python train.py --arch="unet" --model="segmentation model" --dataset="made-up ball-and-stick molecule models" --train_examples=195000 --image_size=48 --crop_scale_min=1 --horizontal_flip=false --num_classes=10 --norm="instancenorm" --activation="mish" --pixel_unshuffle=2 --widths=[64, 64, 128] --blocks_per_level=2 --block="basic" --attention=false --upsampling="transposed_conv" --init="lecun_normal" --residual_init="zero_last" --optimizer="normuon" --muon_scale="match_rms_adamw" --lr=0.0034 --momentum=0.95 --nesterov=true --orthogonalizer="newton_schulz_5" --adamw_lr_other_params=0.00093 --grad_clip=1.0 --l1_shrink=0.01 --steps=11500 --batch_size=128 --epochs=7.5 --lr_schedule="cosine" --final_lr_fraction=0 --warmup_steps=1150 --weight_decay=0.1 --adamw_weight_decay_other_params=0.05
Rows from block 4 of a small segmentation model, named by matrix and row number. Rows with one number belong to one channel. Each number is 128 + 24 x the weight over its row's rms, rounded and kept within 0 to 255. All counts start at 0.
After each channel's rows are labels from the 100 images, of 14976, where the channel reaches its highest value: "strongest on" is what is common among them. Only what is clearly more common there than usual is listed. The data: made-up ball-and-stick molecule models.
# convs0: first 3x3 conv (model.mid.0.convs.0.weight, 128x128x3x3, each kernel summed), inputs 0-127
# convs1: second 3x3 conv (model.mid.0.convs.1.weight, 128x128x3x3, transposed, each kernel summed), outputs 0-127

convs0.84 [135 129 156 120 101 171 153 135 139 140 128 129 123 128 128 126 139  78 122 138 116 178 108 139 127 152  96 122 117 106 110  99 128 122 143 140  94  93 110 145 136 137 143 156 139 147 122 109 120 111 118 138 132 107 119  74  67 147 119 122 118 133 108 116  89  75 118 147  95 107 142  66  96 132 145 115 113 124 110 117 137 130 159  94 139  22 133 137 173 133 121 134 121 123  98 151 103 102 127 102 139 152 166 116 127 135 161 123 143 158 129 136 162 160 137 126 173 136 138 110  87  96 130 153 138 149 135 143]
convs1.84 [100 121 164  82 153 107  90 154 140 159 127 132 178 127 175 186 139 114 119 114 154 129 105 111 129  90  97 167 148  97 128 157 120  96 151 163  84 154 123 149 169 104 142 105 143 131 127  83 130 159 126 143 134 139 115 130 160  93 121  86 110 108 110 160 123 122 115 139 108 144 136 130  84 112 137 135 127 147 142 137 112 126 153 136 106 123  92 120 110  91 129  89 124 152 150  91 160 104 187 134 137 107 136 137 139 137 135 177 124 119  99 124 106 143 122 162 155 123 121 125 108 155 152 165 159 100 107 131]
strongest on: small balls on sticks

convs0.10 [189 152 153 141 122 108 126 196 115 104 143 128 124  98  86 159 105 143  95 142 145 142 136 116  95 138 139 167 150  97 135  96 153 138 110 114  81 132 114 101 119 131 130 146 103 134 157 134 147 134 128 126 123 150  99 132 121 135 148 206 119 134 116 128 133 140 134  99 116 152 144 112 154 132 153 131  51 123  96 114 146 130 122 147 132  85 105 100 125 106 140 114 118 139 133 103  97 123  72 122 183 136 137 157  98 129 134  93  87 119 155 137 117 109 109 141 154 151 136  90  99 121 129 153 120 135 163 125]
convs1.10 [122 113  79 110 118 139 128 113 127 142 146 137 139 113 136 121 154 134 116 106 130 130 142 120 156 151 150  96 119 111 122 138 126 115 135 165  82 137 138 163  76 123 119 118 158 102 122 149 112 143 148 132 124 142 135  80 145 135 129 117 133 131 230 135  98 108 145 127 142 130 122 150  66 123 129 126 132 147 185  86 127 121 132 121 147 163 117 183 141 117  88 120 114 153 133 143 145 132 150 120  56 131 122  72 139 136 130 182 102  84 123 148 117 105 151 109 112 123 130 126 129  94 157 103 128 103 142 127]
strongest on: space-filling; green ball

convs0.90 [124 119 138 116  76 130  88 115 126 113 110 113 136 112  80 130  99 120 129 101 103 107  85 119 119 107  85 160 111 128 115 137 130 118 134 138  85 113  46  92 106  92 122 142 144  67 139 113 111 110 116 102 111 101 132  85 108 133 118 130 163 116 118 111 112 173 157 143 101  99 116  97 125 109 104 128 144 128  76 129 111 134 116 113 109 113 134 139 110 112 118  90 116 107 106 161 106  85 111 119 110 117  75 109 109 100 135 127 128 134 145  96  84  94 127 101 109 104 138 106 137 163 119 115 139  84 145 145]
convs1.90 [167 139 123 129 157 131 156 121 127 100 133 138 130 120 165 162 159 120 145 173 130 112 165 125 132 146 151 135 127 113 150 128 169 119 168 158 131 113 147 155 101 172 131 176 156 128 137 137 111 194 156 159 116 200 154  79 167 142 156 120 141 117 134 133 107 137 160 109 128 178 141 115 107 107 148 144 149 152 105 120 139 186 139 133 141 177 144 168 154 146 176 124 134 148 125 146 118 137 141 134 155 146 179 128 137 153 110 155 139 105 130 126 116 119 121 160 113 111 137 145 100 142 143 133 153 124 119 152]
strongest on: space-filling; balls: three

convs0.25 [ 90 110  92 125 122 147 163 104 122 141 117 121 145 131 155 105 106 131 125 128  95 140  64 122 107 134  73  96 117 130 168 121 128 117 132 147  83 105 114 121 169 114 110  82 149 125 112 114 132 119  99 124 156 151 116 140 162 121 105 133 135 130 141 115 126 167 132 177 129 103 102 136 161 130 147 142 139 148 137 124  95 154 121 133 145  93 184 133  96 111  95 173 145 130 151 119 161 101 121 131 118 124 138 119 121 186 111 102  75 110  83 143 132  86 153 118 120 120 134 143 180 114 130 160 116  98  83 122]
convs1.25 [174 155 177 109 128 159  97  93 103 117  96 151 133 100 141 156 109 111 143 107 128 160 137 143 164 158 125 111 149  86 102 113 126 123 155 135 141 194 128 139 134 145  96 129 101 119 129 126 111 139 121 108 123 116 129 141  75 157 141 164 121 112 111 164 157 123 126 136 140 152 140 141  89 101  99 109 151 113 130 117 111 175 125 166 132 141 110 113 145 132 175 120 154 151 112 113 123 122 158 131 128 137 167 125 115  95 151 141 130 130 138 107  64 156 139 136 160 127 196  88 100 124 118 132 159 172 113 143]
strongest on: small balls on sticks

convs0.92 [129 181 154 102 116 115 151 122 128 150 110 131 113 147 144 171  99  98 135  83 110 139 125 120 140 144  96 148 134  94 131  61 149  77 115 116  85 122 111 136 136 140 117 164 110 118 152 139 119 132  92 120 101 129  78 119 113 118 118 157 124 147 100 117 125 116 145 190 155 122 124 157  59 126  88 121 149 130 116 130 126 107 117 144 142  99 121 124 118 118  84 134 126 151 120 178 133 117 103 131 132 128 101 181 114 112 133 188 121  75 111 143 146 162 106 113 104 115 107 141 121 136 125 154 147 154 124 110]
convs1.92 [133 118 112 111 149 114 106  88 120 199 105 117 119 120 172 127 117 136 112 105 104 126 132 131 139 110  98 142 109  96 129 157 105 131 125 147 157 117 107 163 155  86 173  76 103 155 157 139 152 102 146 141 138 189 128 111 131 120 150 131  85 147 127 151 127 136 112 144 117  86 102 134  91  79 141 130 169 162 128 135  98 107 161 192 137 131 124 120 105 117 130 128 142 130 145  96 163 136 169 163 131 158 144 113 132 115 178 159 137 131 152 114 115 151 147 127 167 121 147  98 126 137 119 135  98 103 139 130]
strongest on: space-filling

convs0.53 [154  96 153 138 137 160 141 123 132  92 112 133 184 131 142 155 110 122 139  90 122 135 125 132 145 115 141 126 103 192 167 132 111 124 147 138 148 148 163  73 132 114 132 147 118 100 162 140 127 159 149 129 158 143 134 111 159 147 130 123 130 144 188 150 139 107 135 145 105 172 142 133 107  76 158 124 114 122 143 110  88 114 170 151 134 154 141 140 110 165 141 150 141 125 115 128 103 135 164 123 138 124 114 108 114 161  74 195 145 142 122  92 154 121 142 125 107  98 135 170 157  73 119 157 131 134 125 120]
convs1.53 [122 108 132 129 143 110 156 141 131 118 153 130 112 113  67 133 123 105 145 156 150 138 122 111 123 133 116 155  91 121 125 119 105 157 184 158 103 115 125 125 104 113  72  95  92 136 119 105 157 172  84 106 175 113 157 113 151 164 136 116 132 124 134 107 108 102 124 104 111 128 149 137 116 136 132 147 141 141 131 160 139 130 127 111 173 102 131 157 130  62 162 103 149 112 142 134 102 112 115 119 136 182 119  60 135 123 167 163 158 129 132 144  77 123 149  95 115 131 109 115  89 156 158 118 137 128 154 133]
strongest on: dark backdrop

convs0.83 [ 88 137 141 125 105 148 106 106 151 148 113  96  86 130 163 117 123  99  98 123 132 126 131 153 131 112 145 151 118 138 105 127 144 161 136 108 103 102 129  98 119 157 127 150 128 142 149 151 131 129 130 110 151  98 154 144  98 113 112 122 130 143 144 233 134  77 128 120 182 168 169 130 128 124 126 120  93  89 175 133 150 153 117 121 157  86 112 131 112 137 141 152 103 131 127 116 145 128 137 115 146 132 158 185  98 129 131 133 135  81 163 134 128 115 115  98  94 122 125 134 178  94 126 116 119 169 113 153]
convs1.83 [199  86 162 111 145  79 132 101 124 140 158 131 130 146 126 146 114  65 130 129 111 116 144 107 107 109 116 148 140 117 135 105 128  50 108 124 136 122 135 142 102 142 146  82 136 156 105 157 114 124 107 132 139 141 103  99 129 123 110 115 132 106 101  85  98 133  76 124 107  81 117 136 144 122 154 122 119 112 116 152 119 108 162 120 100 145 102 114 111 189 109 143 154 109 102 131 117 117 119 146 143 118 128 103 142  98 118 142 120 105 121 123 139  88 114 156 167 133 124 133 106 146  70 178 146 105 124 146]
strongest on: space-filling

convs0.72 [122 128 159 145  80 187 134 114 142 156 133 143 100 115 133 132 140  91 126 133 115 102 116 104 119 129 114 124 121 130  95 115 113 147 113 126 142 109 159 148 147 111 134 152 138 161 172 116 142 103 102 129 141 125 194 132 128 171 177 122 121 130 120 159 157 118 157  91 132 130 148 127  69 155 110 133 130 181 153 107 169 107 111  82 124 111 105 113 137 145 142 122  87 145 113 151 176 165 143 161 126 126 120 147  98 137 130 140 147 131 175 161 154 148  76 158 138 135 138 113 109 141 158 132  95 156 156 149]
convs1.72 [147 129 121 151 125 113 127  96 126 165 134 136 116 154 123 128 140 120  89 144 151 166 127 113  79 109 137 111 157 134 108 154 163  79  87 135  98 124  91 111 126 119 164 102 117 142 145 156 128 132 140 117  74 141 120 183 139 105 134 120 138 101 124 120 145 145 122 131 135  69 110 158 137 122 146 111  97 116  55 111 132 100 105 107 128 108 114 155  77 133  93 153 135 146 184 108 115 115 143 118 133 109 131 128 149 100 157  99 131 132 137 120 107 140 136 151 110 117 138 139  92 203 130 144 174 107 110 122]
strongest on: space-filling

convs0.66 [121 131 141 145  73 120  89 115 161  95 150 123 144 135 165 118 102 141 128 118 114 131 108 158 204 130 148 148 110 142 101 146 134 138  98 101 144  78  79 107  92 144 128 145 105 168 115  91 127 133 159  91 108 142 160 121 135 112 108 143 148 117 136 124 107 100 168 139 164 147 174 140 136 146 109 121 127 116 154  87 125 113 126  74 177 146 137 156  97 114 148 122 118 162 117 155 141 130 108 110 111 113 118 153 125 156 145 154 141 152 123 134 120 154 111 148 156 127 113 174 153 132 147 100 131  88 151 156]
convs1.66 [137 124 111 112 132  91 149 120 146 143 146 116 130 130 139 135 128  96 132 138 126 144 137 130 109 143 177 104 126  58 126 136 139 100 160 130  99 127 143 175 109 121 127 141 136 118  75 179 117 129 103 141  94 135  80 108 147  77 118 104 140 157 119 111 159 146  98 181 120  93 124 141 123 131 126 133  97 120  95 149  95  91 172  83  97 161 114 106 125 151 109 140 129 151 157  77 100 127 113 142 132  96 143 148 157  84 121 131 131 111 112 131 167 104 150 104 169 137 132  99 101 130  93 137 125  99 131 103]
strongest on: dark backdrop

convs0.91 [136 117 125  91 115 127 127 106 150 125 107 114 175 140 148 119 110 109  79  72 158 151 134 180 108 116  78  83 114  96  96  83 146  96 164 117 141 126 123 153 131 137 119 152 139 150 131 129 132 154 135 109 144 109 164 119 133 137 162 137 115 135 139 163 117 129 174 131  95 126 112 126  69 126 125  88 151 112 146 114 134 121 155 130 142  85 110 176 116 133  91 125  89 157  99 144 134 122 162 127 119 136  86 153 137 122 129 157 118 123 153 142 145 132 163  94  73 153 127 131 175 132 115 157 122 137 104 143]
convs1.91 [105 158 128 129 144  99  90 129 145 140 138 105 125 149 125 136 106 119 126 156  86 115  90 123 152 127 122 144 110 122 137 148 120 141 114 136  77  98 121 105 155  74 139  98 107 131 138 146 163 126 129 133 144 148 113 159  86 107 101 126 124  98 130  87 151 109  78 172 138  92  52  86 114 101 115 179 110 180 133 130 101 112 151 164  99 107 102 145 104 125 109 152 121  84 132  92 131 119 116 184 135 127 138 135 102 100 152 110 148 104 140  99 145 130 127 103 126 147 106 122 133 147 133 144 115 149 155 107]
strongest on: space-filling

convs0.57 [127 131 110 182 133 176 142 116 129 132 124 153 100 144 135 167 148 161 140 125 177 134 118 110 126 144 148 136 147 145 127 109 102 132 154 155  92 129 151 132 112 143 127 120 164  84 147 128 127 123 113  92 110 132 165 200 107 126 209 115 124 105 105 146 174 109 143 117 132 148 146 123 126 160 110 145 152 135 110 195 152 143 111 112 151 109 122 159 143 127 126 122 136 135 150 136 125 111 137 135 137 145 103 141 155 125 160 106 133 188 122 140 100 126 152 153 107  95 122 153 131 161 146 190 151 117 110 115]
convs1.57 [114  97 134 137 103 152 151 116 114 103 115 117 127 131  98  81 165 132 104 115  56 128 126 125 129 147 162 144 162 129 138 126 145  89  84 129 109 133 167 109 158 108 134 120 128 110 129 155 132 113 113 147  88 102 126 147 113 121  81 114  98 114 144  79 131 204 117 147 151  92 108 105 136 157  99 133  90 148 121 111 125  91 113 104 120 109 117 137 165 121 118 123 143 143 118 132 119 198  79 142 132 101 154 143 181 127 136  78 115 112 122 116 142 118 114  85 123 131 140 135 134 149 140 122 136 116 127  97]
strongest on: small balls on sticks; balls: three